python train.py --label_smoothing=0.1 --decoder_head_dim=64 --decoder_inner_norm=false --eps=1e-08 --magnitude_pruning=0.5 --warmup_steps=160
Rows from block 6 of the image encoder of a small image captioner, named by matrix and row number. Rows with one number belong to one neuron. Each number is 200 + 20 x the weight over its row's rms, rounded and kept within 0 to 999. All counts start at 0.
After each neuron's rows are labels from the 100 images, of 14976, where the neuron reaches its highest value: "lies over" is the class under the peak. Only what is clearly more common there than usual is listed. The data: made-up road signs on poles.
# fc1: MLP up (encoder.blocks.6.mlp.fc1.weight, 960x160), inputs 80-159
# fc2: MLP down (encoder.blocks.6.mlp.fc2.weight, 160x960, transposed), outputs 80-159

fc1.320,205,201,260,171,191,200,182,184,200,200,208,195,266,200,203,184,200,194,200,216,174,200,200,200,211,172,179,200,200,205,184,200,200,200,200,200,207,200,228,167,170,200,200,148,235,200,189,200,199,200,172,200,191,200,176,165,194,200,200,200,200,191,200,200,214,190,203,228,200,200,160,200,204,169,200,233,200,200,200,218
fc2.320,228,212,184,200,207,200,200,192,200,200,200,200,200,200,241,200,183,200,200,150,200,215,163,207,168,172,200,200,200,160,200,246,200,200,200,200,160,200,200,182,186,209,182,200,200,196,177,180,200,200,201,260,236,170,200,200,206,200,200,200,204,179,191,252,200,200,186,211,200,210,200,200,200,200,174,207,200,249,196,200
lies over: symbol

fc1.737,229,248,200,169,200,200,200,183,200,231,224,188,237,212,229,250,212,200,200,200,179,200,186,200,178,205,210,200,214,226,207,261,179,186,200,165,213,200,200,200,200,200,200,200,200,200,200,136,191,200,200,229,200,191,200,223,200,200,179,181,226,200,212,174,181,183,185,211,187,200,200,200,233,200,195,175,246,212,200,200
fc2.737,212,217,211,218,183,223,200,200,219,200,200,205,180,200,200,200,235,200,219,200,200,203,200,200,255,145,164,184,221,200,200,200,224,211,182,197,179,223,226,200,181,131,174,200,222,202,200,198,200,200,200,200,200,148,200,97,200,200,224,200,200,235,200,183,200,200,218,218,205,200,200,210,175,200,200,188,200,167,200,180
lies over: symbol

fc1.260,200,200,200,200,200,170,200,200,200,243,156,228,200,239,200,200,170,268,197,211,200,200,200,208,200,217,200,200,236,200,169,183,237,194,200,200,232,201,158,185,200,241,200,200,200,200,234,200,196,181,200,200,180,200,200,200,162,200,136,200,227,200,200,200,200,186,225,183,149,200,172,178,200,171,180,227,204,197,200,200
fc2.260,200,183,200,200,178,200,202,214,200,235,200,188,192,200,200,216,240,131,200,133,200,200,200,200,200,171,140,214,200,200,200,200,200,200,159,160,165,200,224,200,200,200,169,245,200,220,214,200,200,224,200,200,200,194,179,200,193,235,230,183,171,208,200,198,200,187,210,234,200,219,200,200,185,200,197,174,200,234,200,200
lies over: face

fc1.447,223,200,200,200,200,200,200,200,183,200,200,182,200,200,200,200,118,200,190,200,200,200,200,200,209,200,190,200,200,200,200,200,200,200,169,200,200,225,200,215,183,220,204,200,235,200,237,179,222,196,200,224,200,181,171,200,200,200,193,154,200,228,226,200,188,200,216,182,200,200,200,200,200,219,200,239,180,215,227,200
fc2.447,234,200,200,200,177,224,200,195,200,200,200,200,162,164,200,211,247,200,200,200,166,196,200,219,210,178,182,184,229,246,180,200,200,200,200,170,151,200,200,200,200,210,165,200,194,192,200,205,200,200,209,200,233,200,224,206,208,200,200,200,200,177,238,218,233,200,200,185,200,200,200,194,217,226,200,200,200,200,200,159
lies over: symbol

fc1.541,200,290,200,186,223,181,219,189,176,252,196,200,200,223,203,200,170,254,200,200,200,200,200,200,200,192,185,206,200,213,200,200,195,200,249,196,220,200,166,175,198,214,180,200,197,163,215,200,200,200,200,200,200,200,181,200,202,179,200,200,249,172,261,200,200,252,200,187,200,206,180,200,200,165,138,200,200,200,204,191
fc2.541,194,167,178,200,200,200,200,200,200,200,211,188,151,200,200,218,200,165,182,200,200,190,215,136,229,200,200,200,200,200,200,168,200,229,184,200,187,184,199,200,200,200,200,200,214,204,165,218,200,200,228,183,200,200,230,200,196,200,224,200,199,200,180,217,200,157,195,236,243,200,220,205,190,187,187,171,127,200,144,200
lies over: face

fc1.679,200,200,200,206,161,200,200,200,200,200,246,214,200,200,198,200,200,200,220,200,200,223,147,239,133,192,200,200,230,200,200,259,220,200,236,185,200,200,207,190,219,200,191,219,253,215,154,200,171,200,200,200,200,209,212,200,231,200,200,200,200,176,200,200,220,204,200,151,178,200,200,200,200,225,200,200,147,200,200,194
fc2.679,225,222,200,159,200,200,215,200,200,200,202,200,234,200,200,213,200,200,224,200,200,185,212,200,200,162,133,200,219,211,200,266,174,200,200,200,200,179,200,218,174,202,204,224,219,182,179,200,208,231,210,200,165,200,200,200,200,200,200,146,211,235,200,169,200,183,178,200,200,200,200,178,234,197,168,200,184,200,180,217
lies over: symbol

fc1.11,237,200,161,200,186,174,200,200,182,200,200,200,200,200,200,200,145,257,200,200,200,169,200,200,200,228,223,200,200,200,200,195,200,225,245,218,214,200,200,224,193,219,200,200,200,200,229,200,200,200,200,200,227,200,226,236,204,200,164,189,202,139,200,200,230,251,200,167,200,184,200,200,175,157,185,247,200,200,204,200
fc2.11,174,200,201,207,218,172,242,183,209,200,200,181,188,200,172,200,200,200,174,200,183,182,219,200,200,158,200,200,231,237,200,155,200,200,178,200,153,200,215,200,253,200,200,234,200,194,213,251,200,200,200,197,200,265,200,200,179,200,200,200,200,211,200,170,213,200,171,223,228,222,227,200,204,200,200,200,200,200,200,200
lies over: face

fc1.322,183,200,200,162,200,199,185,200,200,200,169,200,200,200,200,200,200,200,174,166,192,200,200,215,214,214,200,230,238,200,200,200,219,219,200,172,200,199,154,200,200,200,212,200,200,200,225,149,197,169,200,191,200,200,165,245,200,200,192,225,228,171,218,200,200,200,200,164,160,200,191,186,200,200,202,198,258,200,190,200
fc2.322,200,157,200,253,204,200,200,192,224,200,200,209,200,200,181,205,216,200,181,200,174,195,200,200,200,200,200,193,200,200,200,217,183,195,176,182,200,225,212,200,200,200,200,220,201,198,200,223,208,203,197,228,169,200,200,136,200,286,195,196,167,226,200,200,175,150,217,200,241,200,200,201,176,200,244,183,183,189,200,200
lies over: face

fc1.1,235,233,228,200,224,173,191,200,218,236,197,193,200,247,200,200,235,200,200,200,208,200,235,147,200,241,222,196,203,200,200,200,217,238,183,200,200,174,200,200,200,232,200,200,224,200,181,200,158,200,200,231,200,184,200,200,198,200,206,215,200,158,173,190,228,200,185,175,200,200,246,200,220,200,174,200,200,191,218,174
fc2.1,187,200,210,226,218,231,200,200,200,200,200,212,190,267,200,200,200,200,185,189,182,192,200,200,233,237,200,200,191,210,189,200,209,200,201,175,193,212,175,216,198,200,236,200,200,210,206,200,200,200,197,176,202,186,200,71,200,248,200,228,183,198,200,200,204,200,200,221,200,200,200,220,185,200,243,200,168,200,188,200
lies over: face

fc1.502,159,200,200,200,162,178,232,197,200,200,200,241,200,200,225,201,158,173,201,198,179,200,194,200,200,200,200,200,241,219,200,289,175,200,200,200,228,200,204,200,200,200,250,200,265,200,200,200,207,191,200,213,200,165,150,200,224,200,200,200,239,182,223,200,200,189,213,200,200,200,200,200,237,130,130,200,200,200,200,200
fc2.502,200,217,159,204,194,209,217,158,173,200,200,200,158,200,200,200,242,154,200,200,159,209,196,238,200,200,200,181,200,242,190,200,200,200,200,166,200,221,220,200,200,153,200,223,232,200,184,203,200,200,200,200,200,200,200,167,200,200,200,181,179,207,200,205,200,178,200,195,230,200,200,200,200,232,193,186,200,200,181,200
lies over: symbol

fc1.148,200,217,200,188,172,179,187,230,187,200,200,180,191,200,202,200,200,200,200,200,200,242,200,276,196,200,233,190,200,200,200,237,184,200,200,187,199,200,200,185,200,200,216,236,248,243,205,200,177,200,200,200,200,200,156,200,216,200,184,200,225,215,200,216,200,177,200,200,200,200,200,175,200,161,203,214,184,179,222,225
fc2.148,200,200,200,200,208,233,220,200,189,200,180,173,200,200,201,200,221,200,212,160,198,200,177,200,196,200,182,220,194,200,200,275,200,213,200,200,198,222,242,220,200,174,189,200,200,200,200,200,200,200,200,200,213,200,231,200,198,200,229,189,200,192,222,169,201,200,222,200,225,200,200,165,200,200,200,181,207,181,186,187
lies over: face

fc1.160,177,200,263,221,174,199,200,254,175,200,200,183,200,200,200,200,200,184,225,204,232,200,191,200,200,200,200,269,200,180,249,192,187,200,200,175,200,200,190,200,200,200,217,159,214,200,174,200,200,200,200,209,200,154,200,200,200,171,189,191,200,200,200,200,228,142,185,226,224,200,200,214,195,200,200,194,200,200,200,200
fc2.160,245,237,200,161,181,228,200,165,200,199,200,205,200,115,238,200,200,200,200,200,200,200,200,200,200,225,173,200,226,257,200,252,179,236,215,200,200,200,200,216,200,200,200,222,230,200,198,162,211,200,200,200,226,200,200,200,200,213,200,200,218,187,200,200,188,200,181,184,166,189,187,165,200,240,200,211,200,200,182,184
lies over: face

fc1.149,201,200,200,195,200,213,186,178,233,155,200,200,261,176,179,200,200,200,222,179,217,200,179,231,200,222,200,208,182,187,218,226,186,200,275,200,218,200,190,214,229,247,200,206,170,200,200,215,214,200,204,200,200,179,231,186,231,200,200,200,200,200,175,212,200,228,224,200,200,200,172,200,178,230,177,200,184,200,220,200
fc2.149,200,200,222,200,170,195,206,248,130,200,200,200,167,214,200,200,184,193,196,154,200,174,200,200,200,142,200,218,200,179,200,233,200,200,199,200,163,184,217,211,200,264,200,224,200,221,195,225,169,181,199,193,195,227,156,275,188,188,220,200,200,200,187,200,200,222,183,171,200,200,225,220,232,200,200,177,178,188,200,175
lies over: face

fc1.41,207,150,200,200,169,200,191,249,168,200,200,203,255,200,200,200,216,219,214,200,200,211,122,229,195,200,228,232,200,185,227,225,200,159,232,200,168,172,200,222,214,200,200,184,261,200,164,229,181,207,200,200,200,200,163,193,239,200,202,173,172,225,208,200,200,169,209,211,173,187,209,200,212,170,196,180,200,200,224,200
fc2.41,232,171,186,200,200,200,186,195,200,203,200,176,200,93,246,207,200,200,203,200,169,208,209,238,200,200,200,208,200,200,200,200,200,221,200,200,216,200,243,200,200,200,176,200,200,200,200,200,200,242,216,182,200,200,200,136,200,200,200,200,200,252,200,200,195,191,221,200,159,200,184,161,225,200,167,200,237,200,200,198
lies over: face

fc1.544,200,200,200,166,194,200,188,177,200,245,161,200,200,236,163,200,200,200,200,200,180,222,199,200,200,206,200,200,200,200,202,200,246,200,238,157,203,200,154,186,209,200,215,169,209,236,230,200,195,200,168,174,200,200,157,252,200,200,209,200,247,200,177,200,206,200,200,200,160,200,189,200,175,200,203,203,200,222,200,200
fc2.544,200,155,175,200,210,191,227,202,234,200,217,200,186,200,189,200,231,151,205,176,200,195,200,222,200,200,200,200,171,200,200,168,200,200,200,168,180,200,242,229,200,200,200,200,230,190,200,215,200,200,200,200,200,200,200,200,200,273,200,202,130,248,200,200,179,200,204,216,217,200,190,235,180,245,200,178,200,183,200,206
lies over: face

fc1.478,179,246,223,223,200,200,200,237,212,200,203,181,200,200,200,200,185,233,200,200,241,175,168,200,200,200,214,224,200,200,200,165,183,200,235,200,192,172,200,230,219,215,198,200,200,159,177,200,200,169,230,200,200,217,191,188,200,200,204,200,173,200,163,215,200,200,200,200,176,200,200,200,227,197,166,200,200,200,200,200
fc2.478,200,200,161,200,200,206,210,200,219,200,232,188,200,207,200,200,200,163,158,200,200,160,259,151,184,200,166,214,200,171,200,200,211,200,200,179,222,200,208,214,200,198,216,200,200,200,231,203,212,200,211,200,250,267,209,240,182,200,200,200,227,200,139,200,200,230,200,200,200,200,200,213,200,200,200,199,200,200,200,152
lies over: backdrop

fc1.6,200,200,258,225,200,161,190,200,200,218,237,238,251,200,200,200,200,200,200,224,211,227,210,200,200,226,200,200,200,200,169,162,200,200,200,200,200,200,200,200,189,198,200,200,200,187,222,200,200,200,174,200,200,200,242,134,185,239,200,172,176,233,200,156,187,192,202,200,200,200,200,200,200,200,178,230,200,200,202,200
fc2.6,219,200,196,200,200,200,206,200,200,200,200,200,200,210,236,205,200,200,210,186,200,218,200,200,209,200,257,200,200,142,200,200,197,200,200,220,180,175,194,200,187,203,169,229,200,191,185,200,202,200,200,195,200,196,200,326,220,200,208,200,239,174,200,255,215,222,200,208,200,200,212,200,200,200,200,180,242,200,177,200
lies over: face

fc1.333,200,227,200,229,173,147,200,200,200,183,200,222,269,200,200,200,200,200,199,177,200,200,200,260,200,197,200,200,187,206,201,200,168,200,200,200,200,198,200,217,200,200,179,179,199,200,200,252,184,225,200,200,214,181,200,120,241,200,187,200,200,200,200,200,174,202,200,238,244,225,208,200,200,200,200,231,200,228,200,200
fc2.333,200,235,208,171,200,200,200,119,200,180,167,191,200,200,200,200,216,187,200,214,200,200,211,189,200,200,200,172,170,179,200,192,200,200,200,200,230,183,200,231,173,222,197,210,200,185,191,200,200,204,200,212,200,206,229,318,219,163,183,180,200,200,200,228,200,208,200,179,205,208,183,200,200,224,162,213,180,158,200,200
lies over: face

fc1.213,217,217,193,164,200,200,203,152,211,200,200,231,252,233,161,200,181,167,205,179,200,200,181,238,220,169,189,205,200,200,200,240,190,200,245,200,211,200,200,200,177,223,232,183,242,200,200,200,246,200,190,200,181,185,208,200,250,200,191,200,200,235,200,200,200,200,215,200,200,200,208,203,200,200,162,211,200,200,229,255
fc2.213,195,234,216,200,180,238,200,235,140,200,189,200,175,164,200,205,207,200,212,126,211,200,200,259,200,140,200,193,200,191,193,200,179,223,191,168,148,187,225,200,200,200,169,200,200,219,216,200,194,222,206,241,247,185,160,163,200,200,216,200,183,200,200,200,200,197,200,200,200,200,215,200,200,200,200,186,200,200,183,189
lies over: face

fc1.642,191,250,200,200,200,171,200,200,200,200,170,174,242,200,200,175,200,200,200,201,200,172,154,200,185,200,200,223,200,200,181,177,200,200,200,200,190,167,173,200,218,200,216,179,200,200,173,251,200,170,231,200,146,200,150,200,221,200,176,207,192,200,161,200,177,199,200,190,180,183,200,212,200,178,157,200,169,200,200,200
fc2.642,211,208,200,200,183,215,205,171,203,200,236,200,200,197,200,217,200,131,169,200,200,200,200,184,200,200,176,205,223,165,185,200,200,238,200,173,177,215,216,217,200,200,200,256,200,200,200,200,200,216,200,200,302,200,224,200,181,200,235,191,200,200,200,200,200,200,200,151,211,200,200,205,210,205,200,200,221,200,200,142
lies over: backdrop

fc1.44,200,211,200,200,244,211,200,200,200,200,200,200,237,188,214,204,200,200,168,220,179,219,200,209,200,228,177,200,200,237,169,200,200,200,200,183,186,220,200,223,200,142,200,200,188,182,200,219,191,226,200,177,200,200,200,200,179,250,200,215,200,162,200,210,171,228,200,200,243,200,205,200,224,200,176,222,186,212,212,183
fc2.44,209,200,176,200,181,223,214,200,200,200,200,180,200,202,200,200,219,200,210,200,200,173,200,184,200,200,242,237,219,200,200,207,185,200,185,200,153,200,179,172,185,200,172,224,234,191,224,185,176,213,223,200,236,181,211,195,173,200,200,200,200,209,180,200,200,185,183,200,154,200,210,230,200,171,200,153,200,200,165,219
lies over: face

fc1.168,200,231,200,200,169,200,170,197,200,149,212,172,200,200,185,213,200,181,221,168,200,214,150,212,200,211,208,232,200,200,200,252,187,200,257,209,222,200,200,195,189,200,200,222,244,226,200,200,200,232,200,167,217,200,200,200,200,191,200,159,209,200,197,183,200,175,231,194,213,200,200,200,244,169,193,183,215,200,288,227
fc2.168,200,200,214,200,207,228,224,213,153,189,189,200,173,200,241,200,200,200,200,192,200,232,208,200,200,166,200,200,240,200,218,245,231,220,200,199,167,180,200,218,200,200,200,200,200,200,200,206,211,194,158,248,200,159,200,200,200,200,200,200,230,236,259,200,200,146,200,188,186,200,200,223,227,180,200,182,196,164,201,203
lies over: face

fc1.526,202,168,200,200,200,192,200,212,144,156,200,200,200,200,174,200,234,200,215,149,159,200,157,200,200,200,200,200,234,230,237,200,200,181,202,175,178,211,200,221,175,234,235,215,200,201,160,200,200,178,181,200,200,180,171,222,200,153,196,214,194,184,200,229,200,216,233,200,200,200,178,194,218,165,151,176,200,205,200,196
fc2.526,192,209,218,200,200,175,200,165,200,185,200,165,219,121,200,200,163,200,185,167,208,211,228,211,177,200,200,200,170,200,182,200,200,200,183,200,200,193,200,223,216,162,215,200,200,195,209,193,190,204,200,200,200,151,174,137,199,200,200,200,196,200,200,200,200,212,213,200,200,216,179,161,200,263,200,217,198,200,215,183
lies over: symbol

fc1.751,204,273,200,166,200,200,193,200,200,200,192,200,200,200,200,200,200,200,200,151,200,239,200,200,167,241,200,200,200,200,200,200,200,200,200,203,207,200,160,159,200,200,223,200,200,200,258,200,200,200,200,200,200,216,200,200,200,207,184,177,258,200,200,200,200,244,182,200,200,200,173,200,191,200,198,200,244,200,200,200
fc2.751,200,162,170,200,205,182,218,161,222,215,213,208,172,223,200,207,241,160,200,200,180,207,200,192,223,200,170,200,172,200,200,172,195,196,164,178,200,225,233,218,187,169,200,221,200,200,200,222,177,200,200,200,200,200,213,200,193,238,200,220,167,227,252,175,192,168,200,200,208,237,200,200,184,228,228,200,176,164,200,209
lies over: face

fc1.521,195,200,200,200,172,160,175,200,207,200,216,200,200,200,200,200,181,200,239,200,174,200,157,200,207,176,200,210,200,200,223,210,200,200,184,200,188,225,212,200,200,200,200,163,238,200,176,214,200,200,200,187,200,159,182,200,246,183,203,200,175,221,200,183,200,182,223,223,197,200,200,200,238,207,186,232,161,224,253,200
fc2.521,200,200,200,156,200,196,207,200,151,200,200,200,179,200,263,200,194,164,196,129,200,200,200,200,174,124,188,212,173,194,200,255,200,200,200,187,176,200,221,199,200,200,195,200,200,200,188,200,221,200,200,242,200,140,200,200,209,200,222,200,200,193,200,200,200,199,209,200,181,200,200,218,200,222,148,200,240,189,186,200
lies over: symbol

fc1.240,200,177,200,200,227,200,205,200,225,248,200,207,174,200,200,224,200,200,218,200,172,217,200,200,167,200,170,200,218,200,200,225,186,200,212,200,160,173,158,178,200,185,200,191,244,203,200,200,227,169,195,200,200,179,200,172,215,200,200,172,170,186,219,218,177,200,200,200,216,213,172,229,200,207,200,200,210,229,200,200
fc2.240,223,200,200,174,200,216,200,200,200,192,200,200,234,166,200,181,193,200,183,210,203,214,211,205,263,200,200,175,200,200,201,159,200,200,222,200,200,200,199,200,216,165,178,185,201,179,200,174,160,220,186,173,200,200,259,232,187,182,200,200,191,199,210,200,223,200,200,215,162,189,174,200,222,198,212,198,200,200,211,200
lies over: rim

fc1.255,200,200,208,184,200,200,181,206,210,270,168,216,200,198,200,200,200,200,162,200,182,218,195,204,191,200,200,224,200,200,200,193,200,200,305,213,211,211,207,200,200,200,213,184,200,200,200,170,200,200,152,189,212,200,200,193,204,216,217,220,200,183,172,200,200,200,217,200,138,200,200,203,200,200,246,200,234,200,234,200
fc2.255,179,163,214,209,223,200,191,200,218,221,200,200,176,200,182,194,200,156,213,200,210,183,200,217,259,147,141,216,172,200,200,169,204,181,181,200,200,200,181,200,187,153,184,173,232,200,153,227,200,200,217,200,148,199,172,215,184,200,200,211,148,239,198,200,200,200,177,200,200,200,218,190,181,199,217,182,215,200,176,200
lies over: face

fc1.712,171,215,200,179,168,200,200,214,200,200,223,249,200,200,205,200,159,200,233,181,200,260,200,200,200,200,200,200,189,217,193,200,200,207,200,181,214,197,200,217,209,199,211,200,224,200,200,200,200,200,200,218,200,200,200,168,200,200,200,200,200,248,200,196,200,189,203,200,238,192,200,144,200,155,149,200,173,200,200,200
fc2.712,239,225,200,200,200,235,201,158,133,193,200,200,200,133,234,200,200,200,200,200,200,200,200,223,200,200,203,200,200,200,208,269,156,200,200,168,175,203,223,200,188,200,165,200,200,200,200,200,200,227,216,200,238,200,200,200,200,221,200,200,206,200,200,200,200,196,200,214,200,200,225,196,200,241,200,191,200,188,187,200
lies over: symbol